config.yaml
arch: "mlp_mixer"
model: "CTC image transcriber"
train_examples: 295000
crop_scale_min: 1
parallel_block: false
inner_norm: false
layers: 10
residual_init: "zero_last"
momentum: 0.95
orthogonalizer: "polar_express"
epochs: 7.5
adamw_weight_decay_other_params: 0.01
Rows from block 5, named by matrix and row number. Each number is 128 + 32 x the weight over its row's rms, rounded and kept within 0 to 255. All counts start at 0. Numbers have three digits each. After the name is the row's rms in percent of the matrix's.
# fc1: token-mixing MLP up (model.blocks.5.mixer.f.fc1.weight, 256x64), inputs 0-63
fc1.36 126:095132107143164161132122127120113147153151161113107117083118213147116104116132118109220152144118121144120170048120133113135132107148017134140106161131128114069090190115153085115098143118114117
fc1.37 092:146135135142128094115111067169147122160163130124116129090110147145149153114131177062145053155139116131176153116194063128088126179116112172102144070165123137055137145100113128116140194084113135
fc1.38 112:129148110185124123110114139157131139116108138151163159184173133089165101088118214141139095129131127123000120123144134125138130028122133132128109128118120085141122134086147118150175141096138120
fc1.39 106:081159192148155140146127154132140118145112111114075090144104179121106137132137150124214070096111132124096121240072091152085102136133176101101175100101134149135141097114143115104099123132159143
fc1.40 142:158113121146151106143095161120120112106150126124076117110105094115135127128120120045122144139139129138103230115088130140155130123255118140136145095111133145147142182112097107116173132107158116
fc1.41 095:118075128096139170081140096195114089124136124105085114106154103144150168128172108116126185063145166135095145104181138134120141140117147072099162110111125145148173103108143109197129175063180086
fc1.42 104:174151126091136169144144122096152146138126120153106125079160122138158133000132169133123138119130080167168152117156130126145173140136121113115159148157111087071178173090064078136126128153116156
fc1.43 106:157106106158117085188137149119101147116098128162135119106085152123112159127135066245097138119131146156102234100113114127084096066142131133138137084125143156129128093169111113088124144140117144
fc1.44 091:092122153178105147194106060120143163088166122068117122131144225106081149102110135119114095130116141134097070092113111133170136190171125115180143119136101060119131098126114107153099123128143161
fc1.45 103:103136135099164096140116158120067164130119137106090133134159097072193153084090130111129122227097165147093139126124165078105154123148137172035104176142147101098143128132121106140179153137145122
fc1.46 091:169125156139091133144175105152128096161111160151160151118100170118122144119102141179110043164144100153122025117154130103071135122113118080169172173131103158072092116113145113155125073136127159
fc1.47 111:159160114130113119161124098125127151091123130159136125139105128057120097156149130125137028100100128113138121058232152109146141161103124220143145094127175179135122123099155138141095138157141110
fc1.48 110:174078127134138132118130181141113117148112099146185104119113104173135093073126132124173018085150139111158094088179123138074140134126166069101169131116159106154108130123154155103161063121123102
fc1.49 100:096165188121146137127124131173168143132166139120099077115162160100082148068092159119131092096112103098101112143125126125073136196159062119114113121112111103203149135085125089118114057130087085
fc1.50 103:125114095109130092132126108128087110142133123150156157051109153151151128081003204135138114128160096108223143142142153126100134117149116125119131134188164135099139133137085131162108151169133121
fc1.51 101:139109134108160137125116105080114106086177206095132116132135247117135142109121130095090146135133147127126076068118115114108117100152168098111132100129170110062145195117158180156155097116123133
fc1.52 077:161158159144143109091126110092145122131143119090073094204158116154170086166158089099205092131127136108166154079114155118099149082045157111133123105143120182127113156132108129186128149072121122
fc1.53 116:115167150129156150133140187124058086110140118142122184101107079159157127165126103093122146112141115170113082123078142144146092145146095152131171075149143144163132205075122222155134146090122145
fc1.54 121:106135165148092110097108136098135136095124118130101109138099122129138141027219117100118112136138092237078115136128134118115190119130113121135110173095129085153180082154115146123127170149104106
fc1.55 087:173099104105147143136149138136154141067173216161136073126114132083177082123083178106084210170124136124137084168095099169136122123146159124151138119115102148121068150121172101108126093139124113
fc1.56 095:099135127154147135087105123156099128169158117109103156064068193117099119095152136116163101120156123131168201056127165106089144142206122087143126107176127135092141167155141056138123152107122112
fc1.57 124:129144152120128079130136127118165152094112123086114077154136154089238115121116138113099047213129135115136133145197130081100139161100141141061126154118116105153096129093112118154140151111174139
fc1.58 076:102130135136208109166114129080110079013116120101120117136087106147129143159126136096094115095139122136126055099118124120088154154161156093120141102136122158142124064079117132149135155134182191
fc1.59 091:131105139148177081083135130142168163099096095149080191179109150133118118228052121155137109106144180050144134134140112084114164107113114130139134125146103155151092134088145139164170128104147134
fc1.60 076:152129139165131184125151109100117152110137135192122153101112110124139147043180125100158121140125133173145174192109139138039180165123076159152109149114162122156147156128083099094108080088109101
fc1.61 089:082086142089162123144175105171127169120155155119110151215122134172165091170169181140100093084135138115125084095101069104111106069094146097116125159078148113110163090097127124179134148117103140
fc1.62 131:131087138102139131166146146178124102085084148130168131075140153115112158109169108120123117129134143000206155131099102147142059174161109120110132115133115172142145115152149171128107137109111137
fc1.63 115:166095115164090076144156145175116111145117132158127091128086171078149179142120117077065138113141152110142134126056095105118146152085094108120123170188108138111050100085163162131151152135071117
fc1.64 114:121144155105162106178100159147133137153123140143145158096123185076197107130155133127118024234158126142134139089060187135116124144129105091143148135124125122125084102115124113137082122116151105
fc1.65 119:133114157148141126149156096103125128108137145161081118180171068133138120102111192090117125112138092127178024163129127168133123091057166170113124106110092197134150083151171144108094139115136119
fc1.66 086:114104135148087134105126092118164114140169145134074083155081186115151133202140085147115124117074126105170096173108074117169143122154157113130131089157164090114107098142150107109223161081154114
fc1.67 081:102138164093090135077106108102216137163174126205135074129126142076107164150118143095141133128129152116142133105126071111190137086121137155191107107127069081085129111135131111139100151139067130
fc1.68 075:127169100184137153106146122089093148138155094077135140143187154077128113101138120171167152155091137130170135181168153164138082087149093166193114136121179100084096157130128195119128083149114082
fc1.69 073:118098119109119146160099113158138156088119091093134087187158098223139113112100149110073183099147115119092078071140119106123147093140116087170160106129180165179169106096111105152140163087102117
fc1.70 106:119133172065143081076088082077101139102121133109119145160192147127106077127097165120149135117117144130090180171142161155134111172160133175113101165159108185121144183158091070157107128158110089
fc1.71 115:099176168148178118130108093136123155099202146092100141109098190095173101105127085163120076196145126104133096191117132147146134081118150123176121130126085140080172135092164116159120105103102077
fc1.72 094:128139175112033120157186102138173159139124044115121098142171122146118157098133162103153129104133159120140156098110126121082147126144200143102132140120107201100100077156121107160092175114172133
fc1.73 146:168149163100142115155125138159105096110088108108128091143069137130119118134118114046254123165123140115106092231098112095132126130120196100128107146158141115113143108105116147133107146126128121
fc1.74 120:162114183143129098106137117154147102147156071087087083144152123143137151184095136096139125107126235088104160094133112147131145142129173136133148061150119188109134090099103079174092166120152097
fc1.75 093:093113175147131090121127120110139158136131106100107152047183149123156116102109112170116088182175092111182098161101212071136095135087140181109119114166154142142128086120100142168114174089136102
fc1.76 084:110138143140113134121146108178122137073093083163112084126112049120213135126173137098108176180152167152164123160180145097176159161149105137187098160150103116155078138116099101153104098144157128
fc1.77 079:084131137152173112105178138144085151104100125109119143126085148189058090173112116145203090117106119135073147126166077129141124196157139142063128131143150101094119169139148101060090134107121111
fc1.78 070:080099116152127144136135175172142078130088163145142205134116097168125151167113105124111137093184085122068127152108140106136131213105070125151160097172134100127127108080124138076120178122183107
fc1.79 118:138126116130122166142091185193115132093164204181101128127093128130149097125125130118110199163114119119097142142049076176130133104172102098089152144119180085097102140128079117116158082087131147
fc1.80 096:137114134133134083155114125147166158091134128067119169187122054110154103119124127099086090167116157112146151124228066157153124101119163206087113177154137146115103111118108148115091107121120091
fc1.81 112:099154120137123120139162145107139124067134172123148134136132118109193144126124106140096085119142140143110098092131048135167131123109100068255121076151131093134119159154136087118153084123123173
fc1.82 092:147139151158128156103104133145118098123131157187115098083166101123131142146131067123116121094119118103070151111136127070138195184171127108107135153142158071180133083085110062174062088096134101
fc1.83 118:166119109123096118127129092177145154145087101147149102196062132123118102107153101136124143129133130137027209110108120141136110110219144136118193129113141110125139101156133095141103142107153196
fc1.84 099:117095162170078126180147164162175144135049102142143109146132179039131090146111162122114193125144124150136144154181118096119109128147085077206127153103153119137083115106144126097142128123148161
fc1.85 075:165112143162135163090172123140099134130144135137172111148112160190070099128129137135137031164148069108148139029182148114137099164136116103180168120125162124094137079091158133142135108144124109
fc1.86 095:126144141138127152195150120162106093134095111144114160181088080160135148111118122138124199166139116141137152086015112142168087174156146036136128096091137111134117109134127142128153136086099105
fc1.87 110:123146135105128131106115122124132198119085193147133139225172185120106123085119087132069109097154160124063101064111122135097112131120186130114127128177150087086125154127130096116122134101115188
fc1.88 087:064150112165215146117159178120154133131160154161114066133093180091120107122089150131139096142135110123089113118116138160135100188083114117120134151083206103144154113092152153162150170075162105
fc1.89 080:136059125150100124179137173153164150112156149131109143136104095132169132106092167087081183137131138122094126113155153122127114125073043166159140129122159084131102194180080149127074091105137175
fc1.90 091:135091167114181167103112106144107095099137109145120130126079155106151123168165113111148130147098090152144115137176204175149059096166150040056129167133123155146100135162112133108077155112135094
fc1.91 068:165137128102140148148157145055101100079113143151163164113178114132072169082119061185098078167114118131117186126093079100137093120207145173103106124116125162145123133103153134106115134183133122
fc1.92 122:090144130129189140132131143150081099143167193084106112120147103066206098118130144125167188067134119111127141120144042127106130176150131147058078112129143124068128129127124127164156137114151136
fc1.93 094:136123128117121109159142112093102065114148079135104163110086125174081102143143121074103105117073157130140115112108113080223127157132061115153105153163101109149145178048131147150134175116090153
fc1.94 124:135139137118106137113092096128075133087135154128136115144126181108214116104112122131084139044182138147144139144090035138153157157121140205074124127098087173119110152157132095169131144120120107
fc1.95 080:134104119155112121175141092147100112101142190201120099182108126135149137121125098155146167143109133145141079056034142106146171170142088059090151146123146102148090100162156109115120165098154139
fc1.96 120:140164090149128118134123154173132119131141158135154202060132131138161092193177064138129099106126215146061123116123118096092145136149131085144174157117152093118104150073081145157120122083129146
fc1.97 084:176227136111120142057071147125086138132190143180116137130151087143125106170145128125134100107124161144089140050174133140176117113123109141081121129099144099084094120116150185178119127107138140
fc1.98 097:125149136101182127133154139080115169072136111138093140132191091149100154152129105133131197191172137126129101113042130076159138084146154074092123110077116164149126103153141114080130123143094183
fc1.99 086:117111135088100059153125151171113115178157161124165114104171208086161177096124128127139083144101167143190142095083131129154149088131194090132146135118133095113086142150100147177147107076114162
fc1.100 079:147136105118159135096138072060143143090112109153133058176061192128176115023136146149151159139147110170146133165164147127177129122120154131070159158112111142115116101130101146126132155133148169
fc1.101 115:109102163121124104125155119179152167119098141114111078088183185131118147129107140058224121098141104133130091145116121088103136130162158124136085162104105178189077087098138118183092162107116138
fc1.102 084:072142121200152130110112092124123109140168120184108106133102118171114117115093212098140066134120122181134073124146123100178157177191168087133139130131138107104159137115143088079091105139177099
fc1.103 145:117132140109130125117106136162126096144122116138079132072078137127127133128106032153129125140136127137233086133113126115136154255126154112114154140129160101104148126122111137118138175116195129
fc1.104 095:159148124151182126116119103108154106175119115111123127111039211147134135113111093079194142133074130110133095170191160138082114107071089164134137148110087167130136146066153109143138120163120140
fc1.105 097:102145167120135146095135144148132128135182112161133028153100074156142127110090147118099164160084072110092146128170178135100130169177158163126073172122162145152133139163126048116111109099100139
fc1.106 069:197117100099127137122141146192102130127135141121105131093093117150125165122141078047186133104180182111113086149140117109084070167110105079196123144140140099134083108127155178157102147160088134
fc1.107 103:077183085126140149091144170093102094142166151113151159118097071127131109144106135236086143135137151120116147072161122105153109153150152086098111140154148100032103139148134166102135121154134097
fc1.108 121:153120076143144122159145093116115190153130066131145109156148091078132127107103132113055255122139119111118135099217132115118144133124107150103108146148155137140139129102090096136140111148155132
fc1.109 106:065143121162086110138126079099145170110101125166136153102081133098129138136125247119108163137164111109217117134094117133100128139146106140127136105088114137114168086127101160097145168153111195
fc1.110 110:152104127121117168139134115144135104100101162170185167085147151108118127056245076104157120127144039122167113098117079131116099186119104119152126135097165116084142120143132130101122150145109130
fc1.111 104:115107114156193176094073114106087090115141181112108162083139103136155085118150117149052160122146104162122116049190137132197104107175099131120119109103144134153148117130150137131152114112157060
fc1.112 072:134169135126162133128113141091189182106107122152120121086108165156129154083151082099140124165125213066097127146109117090084178155135089169141073112143138124119130059115191142177175121123142139
fc1.113 098:146093077126143136171093132091070106074161113114124094099089209151133152119108122040149116129123164093115085155122146118102161142148082134104161128116164104082098110105151118186111185078141144
fc1.114 116:098118114163169147145115175135105144152109176146075105060087060072134140169126097092108085129115146122076053083102088102118166175159162112130121083112143107112116135121146121161086111157148174
fc1.115 096:146163127118107147121133130108147110095122166125102089078146154143108146154108151138115138059133081140155129129026232080125134131132139102214159127138124120110112108155134143160169079129172101
fc1.116 098:126122161155146103092214176187080120083096092077104117115112099144146131154145108081144123098209125123141067145119120121094136098124173129106175118123150129080087074190132101118107139141134158
fc1.117 093:146139137090141088137106150118133087125111079124153130199104120120124124089128167110126128121170104162175117141144149114151017040138087100110176190160095168102121157161140120086137134120141097
fc1.118 061:120111148083111075129160162140122131132110125120121141183194064091155123116117176131101066127133124153199134122130118137122143100043127089154159136109101135165109116116106184110096032152142107
fc1.119 113:114116148180166134118149191092090093161113123128092159135034089138161112136150124109094148108157142133156060145142122152138148144105146168115163070121148108074091153189196118156118137094121174
fc1.120 098:119114141124142119110124171131125143127171116200156083161096141126144145081129124117110134113144213201164120122138119101065000100085111162116140107118095142126131147116127152125139173165110109
fc1.121 090:089193118118124112123091154179098168098133137119056113142141152133137096161076229104135122139109160108116103138138132142146140039152117160156088133211077134128104105125112149125110164115134127
fc1.122 113:113178098162118111158134097098148189131119159106127127170086096157115124131160222127120129111110077143017127113148133137112097027164135130157120143117092132140099143105151158108119136127132156
fc1.123 096:186144130141171092143106153174150114185143171129095173164168140108134120192118150066150129120151129125108155146129116143075120086044073099122173140110108131122116145110090191182110177144122109
fc1.124 092:184169115088094090131086150136118135151154092210102153133097131103166128133159119108119106096160160162116101066230127147106137106131080189100132092119141126155087121153117154119126151106193131
fc1.125 078:110154186134124169110153113132122187153110116081139149181002135128105106128095092136129126076194101131107144142123143136154097134065091149187093118159111124159116141110126160134158097091110120
fc1.126 120:112138134120109154142161084184125158107110152156127156237167128117133136112093101056146147126135127101069072111101094114140096182154131126144124127141065083096159115087154138139166164073150109
fc1.127 092:063118157186143104143163152164123072123111151101130164115055088133117112159171159096109127185118150180150095122133120161130138186104108099183154083125115104092041185141137135134137128111141146
fc1.128 083:075112123133104122091138133108083076128108081157125077118111106145137082083123084083114182119100134079138135111128139141184159174150189166150111086180151139180145114069143064136167143109109092
fc1.129 117:084112163193160128121107115138153126144101120118115122169128175153096136146127100255090078111140156091177137095129119112120112089060106136147123067137173113127124133081152145125114149096112142
fc1.130 075:084134120156129115109158133050202153144097102111124111130139066124096142151130177111154107129160147129224075089160152082126111120119128166082092156099086119121167098104138169105128133135162183
fc1.131 118:121142144158101102146107112143113119181127096108123113138122091150123096130144128134083153125161080140100103246061152132116131155140255114128113113172111151102144136113108107109092158127139164
fc1.132 127:127128115150121126145113140101133122076142125121142080086090152129154146127092056231120163134093118117053227156166135093185140147159086118119110127157131159094081138155118121151120114116119108
fc1.133 075:127102157136176114090103161175139072180133163154152189117116106083162119106116134145114113117140162096096093106118086067058134148122118113148185123133161081127151078133090120146132225124157126
fc1.134 121:059149136181155174153115078082167121065127100069151125200116110128099084166157071169159114105146114104201112078142157126101161148153144161138100096109143132122139153113128094110135104142162132
fc1.135 108:117126104123092123112160116102145139112095121148137040158161080128146135057185145142096099131113061216131097123151116174119162136139168113115124147133158110153163060171097126111099173136111172
fc1.136 123:136155113141126154125128093091134153117163187142091055139139140101109095053175120150116119117116042224097122123126110136134207132144119134143148144131162087085158152132079103149158139125098133
fc1.137 097:160135112105117107069099181152117162122125130181112120113121126125154078125134105078113181123118168110102094032183157100193152116090117154100152153144128180198107127140105108109117161115104077
fc1.138 087:140114084111123191183184094098129161108110122142168162153055054049166127091086119146150142108095124115095076104122137152123125143128132144149142139120137160199130136097097115121111095175179136
fc1.139 066:131119138160115172140108085167088108114163192120091158069087239130100111157118127102180098126091111107114133126105139130093109168117085101180169160168093107100130101136093112144110093151169141
fc1.140 094:165223111099069155054120178118116149115135107132114121050170110165146143115122084130126134130091116114086176128166148138179097113171184112141144141145140177138102104158133103098089098133101154
fc1.141 095:085124067146160135158123118103112092176131203169150084105101097103161108099100074115135116129124116106128056080103121129123147127159108125148104049116119108168132113108126165119106169071190179
fc1.142 143:136121129086123124116088099143115133151132116089092106118177131107139060106124141120149141140118104131081221096140153133210127119126168160088083125138143126132163127108118150131237170074100094
fc1.143 091:087142193185120147146135137093180183106115154118105139101090084073128075106104128125073109128157125122079099064129129131092136163120151110156096129120196135102160166114105072154077131117180155
fc1.144 105:142100119135091112179157095086152115117050135138180139144130060168169126135117091125076229162101119122163155055132131148111124108069158120124105155145109168107128133160095141154144119105097131
fc1.145 091:186170188138172120156083122090121137184191112128104140169176163124127148121140141125115070123142129118141121094116094129186140123076065071084131155143101129111151136124118084178136206113144153
fc1.146 079:152112094126126138154119134133166111124138186073116167129175221112124128060112125032158136100116120118106056123129103117079095123175089116136145115152127087077114173139151143140109107128157164
fc1.147 129:140155125169160136133048151133138149097098132150036106176181143134126119113181032165118131116111141162052162159100138142103151074101134111126134150163121108116132177085151139133140140103140121
fc1.148 087:127104109126109146162098182205075103165149158167118132120153079096179143158132082113143085114136158125112136093070144134106148138097113090087157182123220118112118130079086126129152102099139174
fc1.149 091:087079102172120160147139085154116129148091114058181182161163060064124110127175134188148097131095138131155154126152174149148144130147159094130130162081179141148106075168132100126138167152133124
fc1.150 112:102152129165139163086124106117122114118118143110083106073105161152131103074057129136138145141112169245082104124163147140123193082133134133106162122195132119123130188138122083084116125133128106
fc1.151 097:115151134145123120137111111174148151144137082116144141124146121128119136163155209111114134094123211134120086147084090157092178053147112085120076103073037162142147097095128159140153091140115125
fc1.152 104:194125104086141136081148151141114128116131117170133113128137131130138121081139138107115127137090160141035045150185160091119060145118131093086151202109176116158149098173172106143123153126125098
fc1.153 103:122133134184179104105155156134138136127114105140136092163051113193134098133142109094118169118158167080101094130167159142145171099068102181141142083099120093076094140147185158123157133069143169
fc1.154 120:168099167146154101121123156163119078102108098140135195091126123147124112103089119138135139127102241028161105138145133123130055160145113133108114094108110198111131151131131157134099105160135120
fc1.155 112:130180140136123168152078128142142151144117142133080121121167075075091129106105098080068090108155138075119106095094078094102139106080103143154086086153142091099130153079196130169159125092082132
fc1.156 108:077103138151121144126163090183130126089083166065125191134133113135107114123122135167100159131127135114149159137134137103072226103154163128114137199123119193147148076129101145145084067142112138
fc1.157 101:116147117115124154074255078112114143055116131141152120089151164114114130122119133117148134081101146089127096149096173118134140116101129099182136103123109144141136118124148112172090114165172201
fc1.158 099:131144177149066118098165081115121154122156102100135138153138102089134123125147180133191122161079083149123133187132159248060100153129139123152132130098092158107136114154145105104140126164124087
fc1.159 079:200142101087160134168171109144084098157096101128127107141153090150095145118123105125176128095161165099171158156063148115103114195161081072107128135186150118093069126119106150107188140108118117
fc1.160 095:125131153137111156149152128128142162148098101157123143149123041173147093159116125139245076097126134153106149195085120153091098147112130112141131099147112112160148127118062157073072147110152110
fc1.161 097:140218134122121143116151165106145128099130121115141087209116129109148112041113154099075196142138122137156089108202145158149160102098094134116117080145137145089122178116148128122105109101072147
fc1.162 089:094100110139182122069121179137106131123131152124124102153165103087125115136154197076133121146125117161137095085185191149085121105114166084037122118101128106155143135070134170100106143136188116
fc1.163 132:135090161134119122120138124126118121140133092155137121150149125086072183143125129130121046255072121125137112117100227116123117072111132101160155119132153120112118101107113163129160142127169137
fc1.164 072:170103133136139135126194127148135065109141173207186126120061150119133141139107110170121123139092116129153100153029090147147156095073091148090169130105119145147094154113186126131118128135128089
fc1.165 110:129073149142093149089152151152065126172118137187135091177132095152141119173141095121164116102135099140132095025213160118136142123141089167124125083117127080138067162153147119130125153134117153
fc1.166 082:155070113146104105166148130149129174181137110136093147140085166039142104184201156121094136149126085064110117153106126104085096073100139142134152134132129145132079145182147153165125158115093164
fc1.167 114:085113136115145156113140110109138139110113126121095129035218103166141112131093097187127121122168132133213075137163157117121123194050176120129101127158177140085123123113128138131117121133125102
fc1.168 090:176092122111128086097165117183144131111179122127141100117086136139092183181101122110072154128112072118113130160162092058183168163134071074155144188127092099112123157099125129161154132100110143
fc1.169 088:097153138152114084174131102107149138140140048148109110106117142097171146119089158137068169119120132137109112186081150138110151191163130149101131111108138118180185111141091049133100195148147077
fc1.170 073:091093134148131104156172167142086018147093133142120136135117110117128063112160126093139138157136072132213096122134146160073131122123125170122105125136154123096094157103176186067150140141145113
fc1.171 083:122128174093091142130099095143123181128135112151124137134111070114160118093121130123113112177118111130115128172128222171114123157154059118074104137137187112137112206146124050107091130095077131
fc1.172 082:165151124117145142109131086095145116081169105125127067124100100159130183154141148120117122162142050136155192170181169098157122096086033108142164148130168132107106091167111133101101158124165110
fc1.173 105:126117164149099108136149094115120136089127110165115150157110129201071125125111119112100022226119134129143117134034165082181113124127088157119116144130139090123132136145138134145137099132177127
fc1.174 086:076139150114175160117105167123126162186128089151133118125099131097145112121142126113126138206099142148118119092147239154130082116139072105086130089137135141058109197097126139085097145119127157
fc1.175 103:168154116181146136127155181150168129159147136130115134155131169093087146168117133161081107087126130173146042151119086132043141125147086135054137151095132152097113154147105108172123149165120188
fc1.176 093:049159130053139135145100114122146129132146179140112145142119079075118133134124084066074083091153125120070085090107104135084149148110116120121112100175146128165155145105156082167102105077104176
fc1.177 100:105115113143157119164144134122105120123100171090133087041053088082135126096113067061100107158144157089095084090113096136117162139153123132103075150124161106133101138114180140138105084083109173
fc1.178 104:145137162148098126115220112112124147084123132139163136140232139112118108096153086019164134102165123127146089114099133113110096128134112147112123106158130126122127071168142103119103140086170179
fc1.179 079:082133099121099089131127116127160135179147154131105150107118144239082121162077139127107171138158090103144150178077153089097155154091075080109131162141152107142111168110101128170098156074116111
fc1.180 088:133134117212113131131121123170110104150121108113139090146084105084172130110135130119085230090123109109124132119232149149149161121156131104066102155137116117151136128066120122124115143116178072
fc1.181 102:111143139166162115123131152120100118155084114148172152135135185109000120140117110141163123036144127134145134177105075206113151119103093111199127105139124158112106125103131114123136139119128149
fc1.182 085:107162147147137113096067072085159128163148157162116127068179132122156136142134249088134094135157113178132098115172116153135153169103143073157138117147115123110170146126090134075109094115116134
fc1.183 085:081121132200084088142125094121210121134165118111105126096112110101210163165127136090115180131079131127097116158093103139126123176108141153161111135144128064110115163163068079151159101123154106
fc1.184 064:085172133164205145062115144123069093142149128157094134122080158108127114092115103077052168097162157158132141102160134141190140154141071154127136128139109117103121172156161088142172155108154105
fc1.185 096:121046129101146157148166151179119151132103134130126138097114149068164095125123125103133157165160132140134118153197199137085122154100100069096161113154187076052088144136139167085133130119123140
fc1.186 110:192121107132142102168136130132130102074145148113139136090139064106143144150158110122057120147121134121093050231138116132136166117114243130139126121114136128174126122099106134131171115151130122
fc1.187 081:125111148133157163127133147104136111144179199174085036156147118135143131125151143083149056131138080152147131158067128149084170140088140080153113158128153145178142157125103117126165100057105122
fc1.188 087:144095110162141106127092159136162086113150122159083102152116127091068155105141127085157103172103195141143115183098189139103131113094140140105134151153138097141128140073061184178145177071175118
fc1.189 093:141194156090103140122137098132085165141119135144195107083145177121143123171200124077123181143101070065089096098171136139126105101093127151169153132114123119127072178128159077152105135122098135
fc1.190 107:110157125117103122123106140122162159097093091126107146109114177127109126140131132181154102110130113134145255047093153142112141148167089088157115071147116112121159194096118113147154128120083107
fc1.191 124:133167097147131081159120095108172128123157166124128119052111129214238157136136100112147055096126141113102125128073085113185134173132120152130108124111110119150098089119122125099136118089143145
fc1.192 090:240164167130122146128154166181108083113141116147163107175106089140106153118156063152134145123113136078167164063110107130098166119078125121123163140105135148166146169162107100103111082091137140
fc1.193 091:167115119161124140175105083138104091175100115148138095142117128103151102112162068225123122114108133098084228110153122117167127131145121121083134148145184060145143101126124105059124119142117142
fc1.194 119:144076146172123130158136128151138142139117144140134135172087122129078098131141136092247066129135133143126113197083112127101165118124091132103084111140163098102129164091078161104153177146066135
fc1.195 098:106102115107102157112118103101081110123140075160117072099143107174035178110098149131132096171073154103160124156134184160102133146171206151123145123119148109118116119116159064141137170158144168
fc1.196 124:112130127135171103088146139191122100124117135133120185153116108153085122101167112135144145100130248048130130113133125095149082105107145140149131078110077135129179070111175167156122103119156118
fc1.197 087:111065159134095107161106137119077116175128152118089112122061112086118129155116205152145115125125129107230196072140120140135099120112147109152166109108110148129077138179115100127177157134107156
fc1.198 105:110157144136138093118123152173152196145121096113107094160130060112100128144107209097176145114121094128080127192123130128113136098169038154106123147074126132091115190144133143152132116088085153
fc1.199 088:144115123085141127143211068114164131107122127132107110097185106095101148112123156137134123108117143165118117129053185072158134179112092071221161156130098115103128159151117120152123119154172168
fc1.200 089:106151191124113088131105121119190104164120105160087139161136173149138120156128100171108125130129123125247102126068098121080186186083091142170112115135121120100117132105103136146141192118125121
fc1.201 117:119119116138095147119121173089180152115096124142187185101094120095126140005214101115112123112121139198101115123135144172124081116143165142145114129095115098102153115148131154159140170111122103
fc1.202 079:166156169111164097091098107072186157148132134098131131098199098092134171083095097168135103065074108158144154104124121135075105115088128101076107144141088139121103179143152175107151086166134134
fc1.203 083:077145119116128088131170165061131135170104096108140152135107123111204099173124118100122131144118081202174112110105151131086161103098126177143150098149169115117048096110199154105143126100139150
fc1.204 122:132066140124147120158167178157098090122118149156074141124104099135141096119134142071118164147139167167099076153094137124137089154117055125192167136125151099063093201164169148105153122127118168
fc1.205 084:168144111146140094137120088064175098118103172143184189124131178056151142059186127082108144108121107145170080113120121109149112055138109144122122154120151129148097175116121180121098091143149118
fc1.206 125:089122095142161122180117102137115152147149138111142125131134167122168113082122137126138082241164146131130137117203041129142107137170131110050103136137134109092113156118128111090102179088112100
fc1.207 107:144139103153121145112098125129061142085169149155106145107143155091147108121141153129000202126160137131116127073141132154150138101156074141143098166111095127137099138107163129134141099137197090
fc1.208 081:113120140178177119025119106116174108159153189182153100141141124117095111092115145110125106119120127128122104062178143116062144168109158118101131140106135127194153137098133123117146038119104114
fc1.209 110:106167151135123097160109137142111137129132065121138120119138109105147150142134132141056203110115144115091094234091145133119096145152230124123105096101112135110151132111076078119116181131167147
fc1.210 081:149116139086134117129179113102160137114116136187150079142152103127141116089144151132054102138144152131138047196153130144051125142162169107139098149097155149148153131171054096126083141169153164
fc1.211 097:157151097120148158147079096134145097163095139124104146093131125198079192147125129139085202057123107127145097120176075117099148124141103135086185077156158116132094143092086114156158135121174157
fc1.212 092:141128168190051130126214082106143148089091170163152126116137116122124118089136101145073167133109148180115146074153110089050096180109123123097104128145134143092119142162122146139080170130130143
fc1.213 096:124154128116143099130160138207130149099143139119155091069181120100093100107126151191095134185094120135035157141086110116150078128152134132188064165151153111127108136116111136118151139092111069
fc1.214 095:119147116113076139114129119091130139110130124160140140091100123198064104114089187102128113200088110107183133146127203129172137167144070114111120125085175127107122200127086091163124119118165153
fc1.215 109:113200082121094132121088096092131194096116109117091150100152115130148138097147059146112164152111142104203113210106149135122155194167120121139144154126125134111153147113123043152101144124163108
fc1.216 094:083185142146121123155126126159073128181129107097080130173153088100070111133172093110072146133117145157068114137100143148097125181116125216106138096186152111097128145093140131146171154075123148
fc1.217 120:144139156143084113141125146194137123118098155168187128106125143132103119120129206057143109109167137141026196091118105116098105138185123110105171160083131112120136073130089137142117135124114168
fc1.218 102:117142158171162058162115164119126105147137082130115159125130108118111156151107128133043160120168096150128090211082152087135126135188172167109129068127150068070121160168117130122133133136152152
fc1.219 104:127176126109150101152127138120059151138143147117110116150145139083183119145129149152109071243074143100102153138096218137133128095096127167071124145114111128102130124082116168132129168116130087
fc1.220 080:110146154201110101102169145133135153048132098084079172098124136166109157142140147116131140109107159170101143115140123116054127127082145196116170069133097122128128067184142134134094129138182161
fc1.221 082:124119121165120127172151122163095092120131091154158123123153186069094155143152116117106059206131150155108085114117148158131069176138181147074114161114124137118093035151153116119110138140133179
fc1.222 081:154067124156131151144116128167084113134119093158130190117078123122117115072097157094110092126093169107134127153086159145130159179153037142140090125110125140144183163079144080147121131136044111
fc1.223 082:126161119156187088139171122155069081139114124129143111097151194162155115105108157157187135115069131154185155176109103109173124096175146132057157132122111153167094091121102143181125146142161093
fc1.224 136:123120113111143099152125134151088077124138119097133071126186109098133114188037207120140138129098179049228124122139123116149141179109113118119112127172133149104098112111153129161135139113131133
fc1.225 115:108179155111126102186114120121133070109084176139141105139113065104151147069097093072086097101159116125142101109080100162090098104144120121116064096152129161164118054137177180147098139118134125
fc1.226 131:130133143154102139113169076138085135159146077119174158144155124135055110143135178189167149118115138161166199162142161091155125094113141157094159179088138113134067110095126140104173159125146063
fc1.227 107:102141138193107152117139064065191128081099182111118140124151125157117140128114164104111194167094128144132157181115086174156107142123087111198117130118079160104103189108097117139138098087143139
fc1.228 076:118151163218178120096140096132155103088125070171146111117160085170154140125137151059130157144093151107157064122152148117126138158103109187115088117141121152184131122176175081115101112101116089
fc1.229 090:123126116167083155211119123186172151136075066121126109146147162130091167141116126145106170130147114119091086087114117133090139164186150079101127137108130121167146052100150088121141204113153121
fc1.230 073:119097102121130125073131148144110206131139157160109104203119117074097110107138163165115084137120166124114135172170126125104158183076063112125148124066163129116131204112127112126109118086067123